{
  "head_dim": 32,
  "expert_mlp_ratio": 1,
  "wave_strides": [5, 2, 2, 2, 2, 2],
  "optimizer": "muon",
  "muon_scale": "original",
  "warmup_steps": 110,
  "weight_decay": 0.02
}
Rows from block 3, named by matrix and row number. Rows with one number belong to one attention dimension. Each number is 128 + 24 x the weight over its row's rms, rounded and kept within 0 to 255. All counts start at 0. Numbers have three digits each. After the name is the row's rms in percent of the matrix's.
# q: attention query (model.blocks.3.attn.q.weight, 256x256), inputs 86-171
# k: attention key (model.blocks.3.attn.k.weight, 256x256), inputs 86-171
q.17 101:115078171103128161139112159070123134145139120140127125113146171134148103144131161128126127157168163115128112136148199156124090138155145133122117091095085143124120094146106108129123105135110105157092097143114120117105082115119166139145132137132153136102139153
k.17 097:123114135168100167210146122119120110117117154121114133141147109166129147158148131108118140141136154122127140107132131172143124148095128136181111115139154117156135154105099152124116088115114135164128093139056101110141096131147137151114130098121141149143153113
q.18 101:157114159156085129165126067150125135093148079142091184137109148116157148118095138154118143137089137144118130117112080093149131146151149123122127151116145100150103152151099147089129107119093092120172158079161190174126136140127133099134094155165110147086122120
k.18 104:152112163094092093122132126092112149118150101133139120172127148084133157153113138086161142109131081116096098127087088130123161114112129160163124117118093141130152150126134116099109148149068130123090129137093151123140163098101108135121136143150137146085138154
q.19 103:136089162148115149099102103118144145159106163152113145114137095146089161160152118124142167147095135063124135160077151142146111168111131151131131115153100105128185139105125148096128163082088130109112167088136162129093089141140127164078107129141142097151117144
k.19 101:139090170152124108178152078145136149091129155159112154163128139119129147102111144153139123131146127128176106058153064161133148133109143108129126141118111142145118072123109189088125130137162142097128132156160111167118146161127101133135148135118159138121125113
q.20 092:115140151165113098097105076141108129101141142120135082122140184118110150102142138130107136158110129108096146123100129157109117114136094127107113081151138123120073129149179130139119146155122100106119148145100093122142104139076173131147115126146125096121123167
k.20 092:171130139093144126169123145135117118131118119121105080129184109136154116077141182109159152140133161125139162110160092155155099170137133159170143125150128086146169157130144124162123121137143106131141134136129108092084134135157140124093137139145131127144098140
q.21 097:119132112137137143128116128114149131112129130104132136111125170101108107103121089161145146098139102075052150160114124116106133131080111141143112105152138111113107124129117166141112104090098097151118135094129084112132135117138130107109143135150151108115110129
k.21 094:118139137138125074184091133120145110125136143140118111158129084136147136137154133075142130128113124144094129172152129129108104162141127120165117106123148121139160152178179144119140152147133126112128110138131166107108132141142123117138113116103150103146095125
q.22 106:170120136118103119108136161146119062140149121141134097129137159155151144089148114139093144127152168178138088096131093114120143124138119113142162122129089139147156176134130143138165126172095154139116132149158141208123071176135150111168130181160127124112149118
k.22 100:176158095177170112143139120144129155156126111131178136145138144145144108124157075148122107128136116083128107181121115144143147144141118200146141060146097133181152167131105058165097096163124140110101136111129182118107138132109130138138146164133119100105174135
q.23 095:119153122122097116126118128122130113081084124162150094106127128188089146102116132168114117163141118139108152123165136141143101133128129128174124089121053114130113096102144135116063143129127124113101114143078145144127098140084132066147136111116127117130119139
k.23 092:142132095118135084146136141109175125116135140210113140137109075100090130144146154142173089092145135140108110128111086123089159174165141097126152122125106122128130138109103180181142132150137129117163126154132118102111145120127132124123152146120128182145134106
q.24 093:148166132127132168152106132112123152159111138122161131120146103133174128154074123109124122116133145143179139121126137134095086114176120151067134118140119140140130087112159169124139107113097118137106168120123101114100149126072112136118173120113099137106142140
k.24 097:188123140094115128154156114115156142135124113141095101133110152118147090143124147085110113142140146140148192114119105117123150157068149155138145138146138147162121116131109105111065115148153074113095075110170116157120137122131167124105144089134147072175092099
q.25 105:132141116123107109152111113140107099100118078095114105126141120138109072118133135191126115089156108103148110064101119114138141125115124150115144150143096144081137112096104140120136120107113101123160161129100108139164154147114104126120151137135104147162130144
k.25 102:142130149114145112142093110168143109105166108129102187132133136124056095117132138142133131119139109130104154130111113096142152127099155135142112139187162110116148109119089113134101125164092095094134143163162143144114119161138085141132162126160177150117139105
q.26 095:118149160118113161151141186132113116110140070128106126109151145131134106103113149122149155154066144145145128106129163112158071118145114116145139137085124073095121121109104127091110116108072100161120105139159140132129132104079122113141150111099131153127106132
k.26 093:144127113138122148103131171136118157130131133161119106159100140153118132163135119131072108091101151106089193153117110097156103100118100123119089122147140144078131126088122120117099147107122129121100126107121078169131142121135142133081124129118081183107165114
q.27 100:124130101111094120103100121172122093105127106126136153117101122107172106152107148124131140145155125097172127152140117123152160107135101157123130110134135144108104088143118097121134129127132089071107149112141122200156142116095134169100121122145145080089144087
k.27 097:120131113125127159089147116110151157114157152135161100163093118124134142142126188100111110116126151081102119114123125126137164147140112153116129112120119118178134115152170121127172155097140105132138167105123134165103134106091083146141155132095143080154124112
q.28 100:149127115118093115113147133162141097169152134113105116157126151123143141142136122146128142124130087153097116119162141081110128117126137135089122105131089177087127144095101141087162129139102127092121159129164118101177083073129158167126143137152092149106136127
k.28 102:138127177089155129133162112119110110169104078107114125149125156120059129124148139179125086116144104145135112144131140124132093118133133140155090135106152127115143132106122101106141112096127114139115124129163153108124141150116104087110120123141111133117168143
q.29 094:118145134114130141114086129154124121158144103116125172087118142100120145134152071145149137088109127184123074132108122164127163156090139168146163153151128114107141115143163108161153117143112139135108148117140120140176156136145122112114156132139163131169130147
k.29 096:103133156139177151121109134138169125143068145115102141080173084136146136058137091151140122134101112084153163118110161125122139111172167147171111123140145096166131123136144097141101140076193144128121157145135138146113140147157118133126107139157145135121106133
q.30 102:136133145106126118154132160125106139141107113157128116128117120153081172139120165114146165151146144148108119130146116115078158169138142130137135110157131094109153100145128119145104123148089127146130143104139135125165108120128107121080110117135138154156114101
k.30 099:146150123122110169091130114114164108142155126129091151108137160168144098084134117122158159117110122179133101092160125128157155139129165140085118163126103126148150090141114104121149125099110162149124121121143146138145139176115182107112121148158091132120126111
q.31 100:150135115126114091206133141099094172110157142158120119092098099140165102172102128149136121092096132156105114095133090125140098120121111105127097121112097138129147135134114139088164135119152134087102174129141091129152144144099121168163144137141103095135179134
k.31 098:131176108169122172111118130118138122111137118093181132157129132139120116120102124121104068121126138111129122121111180105156128101109112113125156128149161112134114126122103089102150123160120117170130131113124108133113148126093159104159164116141153092159156109
q.32 093:129122108149121167162110140127158110145132106128112148146089133118141115154127094133145109125177128113097134139131130128087165154125119139144130106127157131137150102121103135165104099134136164151098130079153131134167118147105070106152095122110140110134115144
k.32 103:126110133150146147099146102150182150123120109097138166079135127130130135154081106116134114141125148120140104174076105150132145139101089131149110116126144120150196104117125115090159126139100123143187130162157121115098121141112112147140145107102067142124156124
q.33 101:128184173089137141104096145111131147120145126117142117123133108138111098182123168135105114120157165138121105115113114133125149161136119166097116159098113115106133103123148106123137115111125117138150090109173142110112137158132145151192121149136176096163123150
k.33 102:061125106139125141094168087095164097165111131110136075123121164133114142083104120146142132143111156121125161100154129106140109130145128135172139111108119136070105127124136155158125142152127136114103101148097118104134131161145164136124109124153101146110067108
q.34 099:126158130146127102119131143133099143128080124153131180137127160122083087126082121139079147098129114169125156150124134132082136099147151142087092123085095145120115122120112189114189112166106083120081111113145111110159125150152166138141169145153153110144130133
k.34 095:145118156090103120110141131119163129154091092125081096153111155122114128120141144112088150159136107146127113101118096134157097112091086181108132122130078151149102122129112141133086116095097140140127090160098142147094110132094131121110116163111114115122130130
q.35 095:121120136112169127141184113110151149150167152151150147161168112114134113111107093136153155146135125136108156163143080153138131139087132133114083159057097088104100152130088159119154138122126108143111103166128127144106158102070110160136140105118130137103150136
k.35 094:119161146146122123124132157086135173115095139083094124178149146167074130134132139078080111191139151120102114134143118098094149121130170143071126154122162133166118156115142113132126151155105130106152124088116103154130096148122109136132148117130094117133148115
q.36 093:091111086139114120152123171122116131144130122110126181116137106127128109106145086123161192136174128109164144134107134179151122127126132132085139112135143107086141126109165095110133107162085123133121132146157172096142164117121110165106142156135153099109133094
k.36 091:153098166097112148116122111109155116177150154123120149131148116165134131133122077120112170128135134134123093134122160088148103166114108150134109105089118183108095142155121154123177147141109166118134127171137109104159170129157158083095104116114134104124169125
q.37 109:109125155115144125081136193139154144100165158091118134121080088151142137120115113101102141142150180104121116123150143157171130132148181088122120091122134166166157114125161127128136149056138149135132129154134130104107130129140142132129121167143114106118076151
k.37 108:132113138122126149131157139119168133171122154125137092109094130118153089166068121115101105146111138155149149115116134183146114147096105103117131106102181143129125130176174126139103119080150171154128096119081133121114177125126118126106113111064094138096130155
q.38 094:117090154160154189149126150122129108124140113125138155137149124138142121163117141138118093096161143117108097106146163152139146130114094115104126155153101147110070171136154173123167134131135125141144125130117150167130120146074138136111101172103146145134164064
k.38 092:127113076108103092161162137140107044112119112137078139116163138140117128118139122150120083142180156175146139105123097129105143137149146134099123131121119095151127103163110143170137106131152134129111124084160118183154128069111122141143174138110120104134157125
q.39 105:158122132108119086063118138135142113122154143133125102157120107139158171088079110147114132153144158076147156127112168093140159126129112120147140148115107121154138139159116113120116097114180144149147160129157137137100161095153119139114136191099116131115118132
k.39 114:163120131172104092147129109138152131131123124153136153140146140071131147116142133140107106121121160106106144133115147108149128143163103119122104127148093164189151117155142038095097104109088140115149103153147134152111124125137131135106112137116133150167145142
q.40 104:094112096107101153130111156173137088116168128105118131087069138103099118158107080131125167106124090130144131128112151129125146113118083168139080139140126117131132128116121167128099161139134158099157113121104133109124119136137133130157125119127162138099131124
k.40 118:103115154119100125146159127097146113123067153108107165096098122138138049154175114092125129132133149152117103123131156121114115135120120109123142164140095090110071105104133149143142143157148089107124128158128173073104096149135173096143116098128130108142106119
q.41 099:120116136142159133128085102087163127113089129126126119120136136130135123119137142162123156146133158099155124130118104110106122137152097134146164133100100136149120128136140100061104170102113167168126047123130134121128100154166155135120106136166125102130149101
k.41 095:130171133101145161142111102095114129133174147105124166168123103149151159148122176190150109124150095134133158084121129096157069139114101127119145151149110128128090125164195171148116092159133144127154103093088109125131081127154146109143118127213149110112136136
q.42 109:124178092089136147104136086164105125153102142160156130113131107178157167100108125147145134092119107115110115095163150098125113104096136100168125109088130136116110135115090102126176105138156144109106139108159122083126148120139124136102099131161149140165129112
k.42 113:158143180131161084143119098121129166129149099094108149133122116117113149150152101125152182136144100153149163157136185064133098123145105152143100096149100120131122116146123092126082119113146130120132114097119162117136098120090128098137158127162137079112168144
q.43 095:139107116136116156111119148140138131076148132164122177153143116137139161139101135157123142152098168139131104144149107138087134119148118138135069075143120133115096121097108118107095140116132139166119147136182088119110105186111148089119085151125107112132117125
k.43 099:127117101112171118123118107157069163130119138092122184142118098135105160142069165088136090132123099104139156097162112120092120129107104108147121130118149089128117096140148111165137152157122105123122112090137134119132150137139125121156114124113154111141126110
q.44 107:096124130106138169121136130144093161122108096129136142187152105098123130161124096133071126124108116118110105129150124127108132138090127138105104116174112108131120108130161149097099140109088129083110142186146160062118098163158119150107120154120140117118131110
k.44 107:133132126089169125111122142078132121152114095132073105117122138139108124129118085139121143159149104122118110142138143114134122175099124083114141113144133168101087113069132167125134139137109104120093164158096136098144140127129155118119108108128127080102131145
q.45 095:114090072092099145137186109118144124143150158125148135145178121114155058177117142107132136113092083125102155109122109120106090145134160127168144130170103105090107150165123159141115103119119125089145154123125113089137101092134105120115144156079138121117137133
k.45 094:140128129097114124136141105121104141114138149153146155145102125102101154172140084108121140148186142187145131141119107117140139148099169117143144142101153134155132199118127161130119134133122121117097121172115147115090142121125122101154140169104079125143125125
q.46 101:144143157166127152099158086113122162146155124121152174097120153145174148127144163110144166121095158127161144145140166138121101088100131140132120103111145145115131153132077112143102169143141115098121142141101127104074147146148112189123094129160135083120150146
k.46 108:123142120141161139118135132082117178144140126135109143135151171140128120157172089156117154144139097102130099111125133115113141143129115103159156124172124131134129158128153136150126121129110120131096097115095118098137131115122093117134151183165146086155131104
q.47 103:123177174107108125116100117086103137121131134081117130092165118150137074100090117118111125122135109156140130150091137140128129098142094126089091143108152130126139152126115154108116111114101149177156129166131133121110133106105135105127134120129127122145166104
k.47 097:130148138077114100121091156115118138147135089128117085131148119112142106138131120128132125171118121124088132099127093075161127139136129119119132152143112144128102119094102142097129133144115171150135105145082081133148123167131159136113117144185115132146140146
q.48 098:099137127091106140115189176148148104108104146079113131078122092121149116106093150127138115159101125132108107105181151136145174078110149150163109099143147138134119132155127109157128130132127127148137117130165120104154124103121126131172115100098140158165135145
k.48 101:161080121113120122126113115135194128157129118113097162151099147103123108145122113127153137159144151121148136119153131106166162086135123140166112124127101122146120082121157113175107133124065103140127167133181140120114125107122150100135102129129144142113112178
q.49 100:151127100155152164175143097149113119104131140119156088087151110131124134150095155099154148133099108134125115124153050132115104131135144141134133105121139127137107146131159136116083107132119134115119145124128139113120131140090132145124125139127150103127127139
k.49 102:166137116100167115090114138136125138082130156137116105135128125154089156173116116129128062105149133086150115128128128135109123130075136141174161111102140178120088125141134156115169089108129121121138174104125143119153111148143115140151155104120097101149140094
q.50 100:138159149139113103163116078148123078132147117089128180140131143134108121146125138168126102103169102122149101153113138178149137120141169112129104138141133125157138118132137101120103144137127123120133128148132159149178127164132140151108164126128156108125121182
k.50 095:137115131119124083124107148127137141131142104148140137142124143171167183165157104148146134143125130133137146135120153131116121162163119126087111102105113126175122144096108157092157159123126086122169122147113129150109117138125107178092110122146119136151131177
q.51 105:132149133125143115127137080134165132136163118097162095145116147142089090122142098164136155131111111119094101121123124108106138090143072165117172143103142120092149107147150137118103108159146118148113100097131153109162143097118141110124076139154094109104119066
k.51 113:156125149139144093159138134098155135163136106131110145124122143133149117108120113166157163137106138124132128148065104135122129096112153136142150121178126135091104105122089138094108126118122161109086163152114135143116126166116123142132109135154114125169148151
q.52 101:103127138149132136085142111114152150112119138146142129073133179156104113153072153152141092107142117154105104104117116148101116135112150130096075145152137167137144158168166098152066112148118104105078135130109157145111102129132105148141119084107096124169113112
k.52 105:156144079101132075102143117170131125107138129088106084146150181121130134119108172122155102120141135121151141136140108105110153152133115130143173079136127143135142123120167116124116122152151115130137117121146114114126168127150100120171110157127105162126143154
q.53 105:141152173095113124066105116098137146177158137126147127154119186168106166070131168152131145098150159131140142155077110108118165099141155167153170136126134097147124134124077095113136121115084135096142106136165141128098133098169149130133157078152105115097172175
k.53 103:142188113144123126156166144115157162094169134143137098158151111156128079146101147113130153114152124126165116156157132098159145099145139126163134155181118127132133144120185114133143111146114147131165113116128133142150148141121156183144130068197106120112140143
q.54 099:102086099139141120158127128128091089152127167171139144090143120139123125114163173114118166098163077126145091085086129118120112123117097118105113145130130162180145133113142147137105129134128116085098107113112132141132124124149105165136107125157129176150146154
k.54 112:120113155123093157146184159123118145131148118109129136112162114140131132123106128119149128080155118138111114150156120144139160108107098126131152114115132122130125114147134139146093107088165090156131120124104141107119139132121108129119122124133117102113139161
q.55 106:142103066128123139139121128133128131186119109129130096088125143143131081153121161086118164116109118117109135137133160165125120148130132088112153150098157153177134155139142098156093123163124135112181129088129125095158142114160056157124083160162127098154140131
k.55 109:151140128124147107095116127113174118121113115106116135093162150090124086141121104138129143110101146171154141150135112142150165178096136144126117094139142145144120150129113123097086144150118147153155115156105153131126149130107153153145134106149134100094149134
q.56 097:102137170207113165154168139160105113123115152128101167153121135150172164092115189078107161130090142170147127124134137132102158116108167139121115131140120120142085150167126139145110097135115123134115141125104105102134163177126110112141156137154152163138151113
k.56 096:119164109112121109126155169113134145150097106143124147167130138151140110079139153083117080138120118131145138113109120101146083139128111111134111139115142108097133118118137131120088102123117126103138116139125139140170154105138157167112093146104149063161108141
q.57 094:105145107085125125119090128132141128155140106153121110097145126146168154130151122087150152123111104129124130115141150142134090105179143142103128138112102130076130113147103129120119158127131122164133139139166084105133130096143153134126110122152160157142144133
k.57 100:148125161083146146135094135118104151149148149154132107102106128077135110128094128123159160147152123121113113126114119069108104126114179167098157120151125120183125165098149152075149153138070109099117138150118132120119086142109178114129127106099140180078126147
q.58 086:099138156096117149166158119110138123127081145144106107130175135128104165106116104121120140144129140119140077085132086157086086144195130133132136093116167136125113165111178106140137154093132156127117091178158109139176095112133140158124108143135119123139131124
k.58 085:092145149083125123153153136147100127121133107100132131154133125152152140151094094167115128126132116143118106138152122101161116158079145109140084135130140148172147091139164138128066122116150139130138148124163118131121117138108148152135136155118149129141156156
q.59 104:101139141138074188117137118196170149121139120130122151129149149141158133135166091168074153136158169152142152107112145138119123128173154189102115131149169117146124154125134111140134152131093119174153104134143122135175166106154115116113135157132152083121115150
k.59 099:151134168159130154143113104157186114163102098142104099131124120155146132087099074122103102108122114190114134142154130135132137142160161121126109123121145138131104122160140096091132065132109129110111095121166121110107128166082190105077099120163125128153134142
q.60 097:089116126096134137142133157185098147144130109086146123074100120173138153126142166119163078082075169134119124124094128096151142140161135101170121121080189136147124105081152151143106139088124173111093152117127132095109125150136103102095081103113137174124124078
k.60 095:107171074059158132106126102133119135127134130134167149098123096150151101132143121158127168130090130110125145117085134098147155123111132133134178143119135131110122124105142167085102135153095158139136135129131162069148170129128111121129118117159156123108090081
q.61 108:123114160132113110122095144099138121136096140133107129099127137169097164148094165146105197115137137136149098143102130119177102140142113074108087115156123134155129105100154116120091156125127127155124092115110135134161156158106133187121134092163087092150123158
k.61 109:119122119109172148110154149116077173143150122130132101124141166142134165089104158147098120105144103099160084114097140129080109116096093127140134121125126146145142133109159134065140109119098149136179120114115123101089126122132103146109097136110160114164094150
q.62 098:120149127084124123134117155150125151166098116132136093103114136133142138140130104160117109102146131115117155097129086080113087115130113107184150138077133092138122094130102114135143136184170101138157100095128120144156152149116056160132113114120112106110120157
k.62 096:114111141132133153133147126108135164129091115148114116089148100152140104127111096128147167098138167138085085140095111106146131107141156135164124130112084144113072141122120121125143128129144118119145114143139160068099048157096164128123112140119109134089105145
q.63 097:080124139103127114044126110099133153094109151137148109132068130118154141112150120113123115133107136132133120144154096097115103196102147108156142078100098163112091149099111126159154106137114151107132110125152141091078125100141100123166147146168131111129158123
k.63 095:105121121129110111160110111082128125110138090128103133127116136110142078090111143138161151118122148161126099087141181141119166158091144143128166103149130132110139116177196093157129152091154164132118128110104117097139075123100135115120160097129123151148122156
q.64 101:100122117138134197147160114127132166147131173144117141150141124146173152128140148109139144163139090160137146141108138115134192159117115166144114159162148118143136123112136153119125123102137136060137101134159124140116134113109139141098137096117107143134124125
k.64 101:135121106136087098170095142141138102142136131130097156125116122120126152122106110128084158116115139102115122087112142155152155141138142097104100191126149132175127138087156121123103126115127153140134149143158107125152113140151163150126172134149140120101138137
q.65 101:134106095091101138128108165104141123149130093122146102146116098116100109119140132126119120131110138138154118125142145135095091149122116131118165099078163119148113128140089130145159135124101178121123152094105166143113129144129195133102126141153105144178137132
k.65 100:103099140120122156098137142135128091124099145116175142154143111126134118104114111163143113126121154143117137136149099143133107156153088109136132150136127126097132140144125153162138111148110159153091145132144174101077144118174115091116108124097145170157116149
q.66 098:140118153104139098137117066084137129115118151109135106124158104136140113161130161081125141114126089122159148145143141168115133117107097157127168095110094099164140098147146156144123148114056105138122131115088121150130136128101107143095137125170157143124153141
k.66 098:187148103119140152144168103113125082117178149127137165154116125124061150124121169122152095064144135120127112187158117129118188121090055114160097124128123091126116131151135135097116137135144136144114152085111176129101166118105125129177164069134146128151137117
q.67 097:143127132118093156104126172133099129154066151104090086158135128110118130147141136083137169136120112106144153114125144129160135122121131091139134152104099094150136091143141110066088152127136103128153156105161109131142171138146129110081107154118115168126124140
k.67 089:126122142119140129154121103094140146119115147101096164156084119135113110125135169093107162101083117170145112159129160132155091116159174105147095087104101112089165110112127139091113135124101183144116122155126105111135130076134120143089130141160135118148118101
q.68 097:142176106150101088171114127088140093105130135153126135107170126154106124098127132106129113135120092120104111123126129108092108138163144175134120092128131154132098146127117111128119110174123150142094127164129146147157123147095140134075119145116151178113139145
k.68 095:171095125129110127127154166064142162149160149188138161094113111118148125164147109148147148135107092112083118112090141101122127106176112113135174123126094108102164124151108113175101139154115103132084079140090100169105116100114099097113118149120097097097134110
q.69 103:111094138145205163085143121144136101119094136117102096126140134075145138118112103140142142118159131154186092139085137155157127122081113131179118149121110165116117113120141128139112155104110122188078124117088136132122155136110110162144093121107138114114138130
k.69 099:126130138126145101108156122122111139116171140188116099102126141138140107114101146136147125103111113151167130193126150065145186113138152151090107138130094155110103132139147145130163113114119169097105159129148139144136160136095138120163136113168126068167117087
q.70 097:132121114138098064146141105165106151117106182139093142101102135129133141114149143112128115110120157116136118130185086120113158101170094136114137097141122098100108090148136137113176146123114143096129120134102116109142129157127143116115125158120162149152128108
k.70 098:133134097147145139157097129122127118090150127119147119128161091109097139123136140119104119139151129116131133123118098223121174144129126117071128108126159090115057109127096137128172143093131094107136140083126145169177158132151145122125140104146100105122141133
q.71 106:128128132180157145158131118096113125135139165123121147127134097127138116132078127120133094120195148145135107123107150141134084147129091126146107138118134107123167130099129111136116102146148142118149098154109116167082107116128126166093131106163113156151120120
k.71 107:167148093141082105093092157125123146131147114154157112088151131113121124129113108145111128145102100146155115106150144120117108125154130071141130109150090114120179108168136168110126122145105135083107138125135109155131126109174096127132126096182141140117136127
q.72 098:143118128125159142134110119106159102145125156159179138157091140130145144146137120129141148120075139137158131133099158119154131171118135094123111106126142123106169139146137107125110172118106135165127131112117084089155155149130119135124103077129131129120144091
k.72 102:086172130113135156109093151134145142143130107146079143114130088122088109118088131117107109106117154138156168157098115143128120161079126147131121083157107112146125120140117135115122134123130142147130159124121104153109127119117116097083140163141155133133136154
q.73 108:135143140137127106119159126106112120131146163085114194154104147116102065128101126119158149146144081146116139082113135148191079125151113133143097102160132147138142138112121131111095163104123178138149106150102157105150107098172118156115177152134091120114093144
k.73 102:087142120166145129164151153104117124175085146098145096090147175140139154129134148106129148129150163156144152132115149134109123136187138113104128065112098123099100095138154140143070128183143071146168145087109131098142127124132125123155108162144098116103094119
q.74 102:126147151131140076180091149147149119106127130139097135134153094149111131128176091167104159091173138122138101118166120143138142118100103134156137094149141117161050104104127117149112109134130108186123081128126154115129139149168144130147134078123153122164137110
k.74 100:148115122172158127162128089125116098126173136158140151095099176125130139131127131125126181124140137102103111096136089126131123135135140120099149165128131099128149110148081145086118128092165080099128106166104116141129077142117132133178131113132113137102176082
q.75 111:127116138124078120094147107171127131139151121094105098112140095125145151093149135135155155130137149121114176085091163188133144150129136179111160163101165162142165151140113107180131126100172126095143105113136123122145092081152105196126118111141159087118086082
k.75 100:137173140119121149117163154128191168130093136164102105131148146131129124130128098133119152121144129094106172137155133136097145130150180109151117176135112129195100123159139111148151143158105153174157130151170141130146103122101185108144124142112158150168080110
q.76 102:126116140135142133123177128126141144115112120137117128114166097133147130128098114081129115143119112091124133128102192160151151143123155061143137116149128124102148147161091131131121132094141126103171080152114145119138091134108091139177108079142170128113122167
k.76 103:119123087117122089115143139139112129142118137135134102144125133127063099107142166137134119112105124103127105122150183090143134099177184111150141109135154109146149148110135131151143128155138083109106106105141168170113156150144088142157143124150127134144145122
q.77 106:148144103113127099099134152112153128116130124112100114121114113083096097121071136182112119108138150134131148105087132104120094109108136149112145129120132090130142156114121131150124108164173123152123119146099161112149158146154095136133115097154140117154160104
k.77 102:124102121078114119113165125162127156164118156092153119103134097123119080160117150120125145140146137110170115184124134120096110131146133104126120095152136118122129148163160091087144114116093139127159159141092169149088124114137137112171101136112128102174139100
q.78 101:111107108156132104166144133125158117134128120095135157140142075110158120116141170132144079120143128122105142093108136123102103160111130076113093124104103101111141111133101134100160153142130114128149110125115112136134143142143090111110140154132092128189137105
k.78 094:141151109117103109127115085106112119118148130155159074107118100163105151131136060122138159104121125147118143134135129192128118111123135135114156089117138123107146142127158140140111106119105124165124151108165108082092153104168178134167099149114137159108083087
q.79 094:157177157122138127137157088114154158152135204128172095133097114139096120097166129103153111143139109128118147136087136134133142124129129147131118102140188136152146130100094136163141120154146154113165115128135140123086099115138124122127096101140134126098128160
k.79 103:105108110117140132106071127130121135151192142102135089144134107130150138149102118135147116120126162113148086130127091124101123142135159119157120130152148124108130162164116105141080159119107139204151157149174130113143094166136100125117150180163122124144128170
q.80 095:133115111144153106106151168098134129141149107140126139106146145137152163078108123127090111140121114155188137135112138090135152161144118152163153148140201139153152139106140174138102132113143172168128131124080137134115164151132137188125088115148155154102166105
k.80 098:136132110114119139111069137120130139131152117163123172141082132143147121110126099156116203128145122111153169130143143145153107109148147137123124114135145140164111119140173116133157104131160144132105085062133166150135122143082141121146126093112127156145167148
q.81 099:124137113165146079129099105140113115155111137170167152120121162148139138165115091104143141130099136098130127116121125128165146106185154133159141138138141171134138152168123100161157103115131084079129144122112184164152118075149127139173135098126151113116110164
k.81 105:148124157138147104167116160125104133171111160143110109089141114106115150084143091174127132142162092149108136145171112102139129129101200107131178097086130129175126138130133169144144131164149136116091102134141134148130135142159090107140092136136154117139118142
q.82 116:165060123152157089100097098125114156132162159119095092079139139121150111130107164165147092135175137111136148139145154145107083110129100123163122113094094127111153106107131156145060133094130137115126117172126139168122107122143121120103137119136082118107105143
k.82 109:126140103106129144152109099115124116147125143167132091095165175123147160110095143164128112177125123145147106142120149110098070084134126116109139121139082111103171120150139140116178135160069111111115133122104148109139112145132171130158124118131150136108146127
q.83 113:115173145124146140130101121088115116120141128112116180156110149156083139151133137144141167160169130116134116130134110113136129132122104114114145121163110146129167108138091129154100174098112181109135134129158102157092126153104092081170144099133137115128094145
k.83 104:156103147095108091123139151130129125098115137150129129095111147151124143103119154119144106137138164141144117109135121132118138147089146098095145111148088140098087137157107140178139108184092103196124073128103116145114105154129125116120169141197110142147101118
q.84 107:119126095149128169150154137120136120157137140100089116138058139123081152114116126180111109122105115118152111147123139126164129110107150134127138094141143108083126135126073120113125092136137149132144124136091142138134164128089119137137143119150143163140138164
k.84 109:132109101103146131131124099143142150173071156094118128112160148136134110131113148136129102134133119183109134143102105156126154166084100160169125119116104101119153157125140108154128160122150087109109108139139124174155105117146133115096077104084131137131103119
q.85 101:114176138101138088107125111124121094120148119100127140170122121133107140088146094119156077141137155106083139131117131076096134128102105157141130116125183097159138125147125119167099127125155144150162153144153105123139171078093114158138160145142105147123157145
k.85 101:126140132138096131157157146157129121113181139074142142134134100124109072124118145124178170119104158129107132158177119081117161110147100136137141136136142110153133095132132125170102107140158138125124103162102110135118149114095133142078144114136116132128104159
q.86 104:105135121107139123126158144098130136155089190104109129121115178093147146137125139154149141127126124114146165172122147142115174122105136142148128129101147132136120124132130145179107103110114118133137117119129172101095138141121128173134161134119155101129122133
k.86 100:124130115103117111117066138144143118119113134101105104129129144108131100122131174109153111145126123118095134127112113144060128123146142144162161090142149126148095148137121158182117081121099111113133130125130148184123121175105119161148179156121098152125110098
q.87 094:132125137158137148104144120123128119144128100100155107124142119106167134148126157110124161142175135158207144120101116111136110120125173084138154144125162106134143114077113135140125126137100103150133133124101157124101135167087132158083095095129148101082121096
k.87 093:171132150093106152098153099138131165113193124164085188129119154129163116171132125108102140156114107139148095131137134146077153119118138115180144103102165137111155151096141160138100148165145127152130151097115180097087082133147133151094125149165170173162135130
q.88 110:134116128122155143130141113112071146129102140098125139128142142132108155159117123109099121152125117136132155148127140143112150130096083135109159142137149115124143158120106150150158159108162133152124114102177165119183166084163122113125144123129113120095112139
k.88 106:143104181153140088166136117161158165119107150156178157109099121125142145088111119151120109149159110103139160122141131135156141135156142134140116096170131099117118095132142148128140127084109127140084108172148102129131120121139088113123157166128171130112092145
q.89 100:132095135149124083112149102149098087107099151118124132150107123083131136128149111144132118167111148134123090130173136200079149150129130117147130108105132142127153140167109137111152082178160108136127157144098143145157137082144121150130140100096132123150148124
k.89 095:176128153096107159100103155136131102164109108102112137115193092142100157121118140092129093148112061108090136135152116111111182112141141151115148165158101148138110136164109183128154130096129117106115130200104123156125114106126098125137119160120126103090182139
q.90 092:158126079113131148147125141176129137105129131093173109119185154137144127132136089122121132118140121144150112116081131100169107138125136132136118113135086140136121154109095120136169145137163163142079177115147116155124145112142084129137101138126159146174149115
k.90 093:130095131102176149121131127138115172116136141124152131119094153092180110133146116160135116126114075149136137129138143085129112124137102156133128089112158077166140121081091145095142160123155130120129111161114153154157120096095115112183116100104129185161118154
q.91 103:136105111105146114143094134149052156144140125144095118122155152160133092144134114135118121133112134107118080123105089173113100124102130109153121087131164134201158125127135090139135117136173132089088112162178094147157128121112110186162109111116129104116125127
k.91 101:132127099118098103120105115145144105175119145090112130144163092137152167111159166143099135130107112112095123134108153100065090128124110157139133146119137161115130152104112124136104163170130172089136127130126110112142129152133083135100065138131169145094120144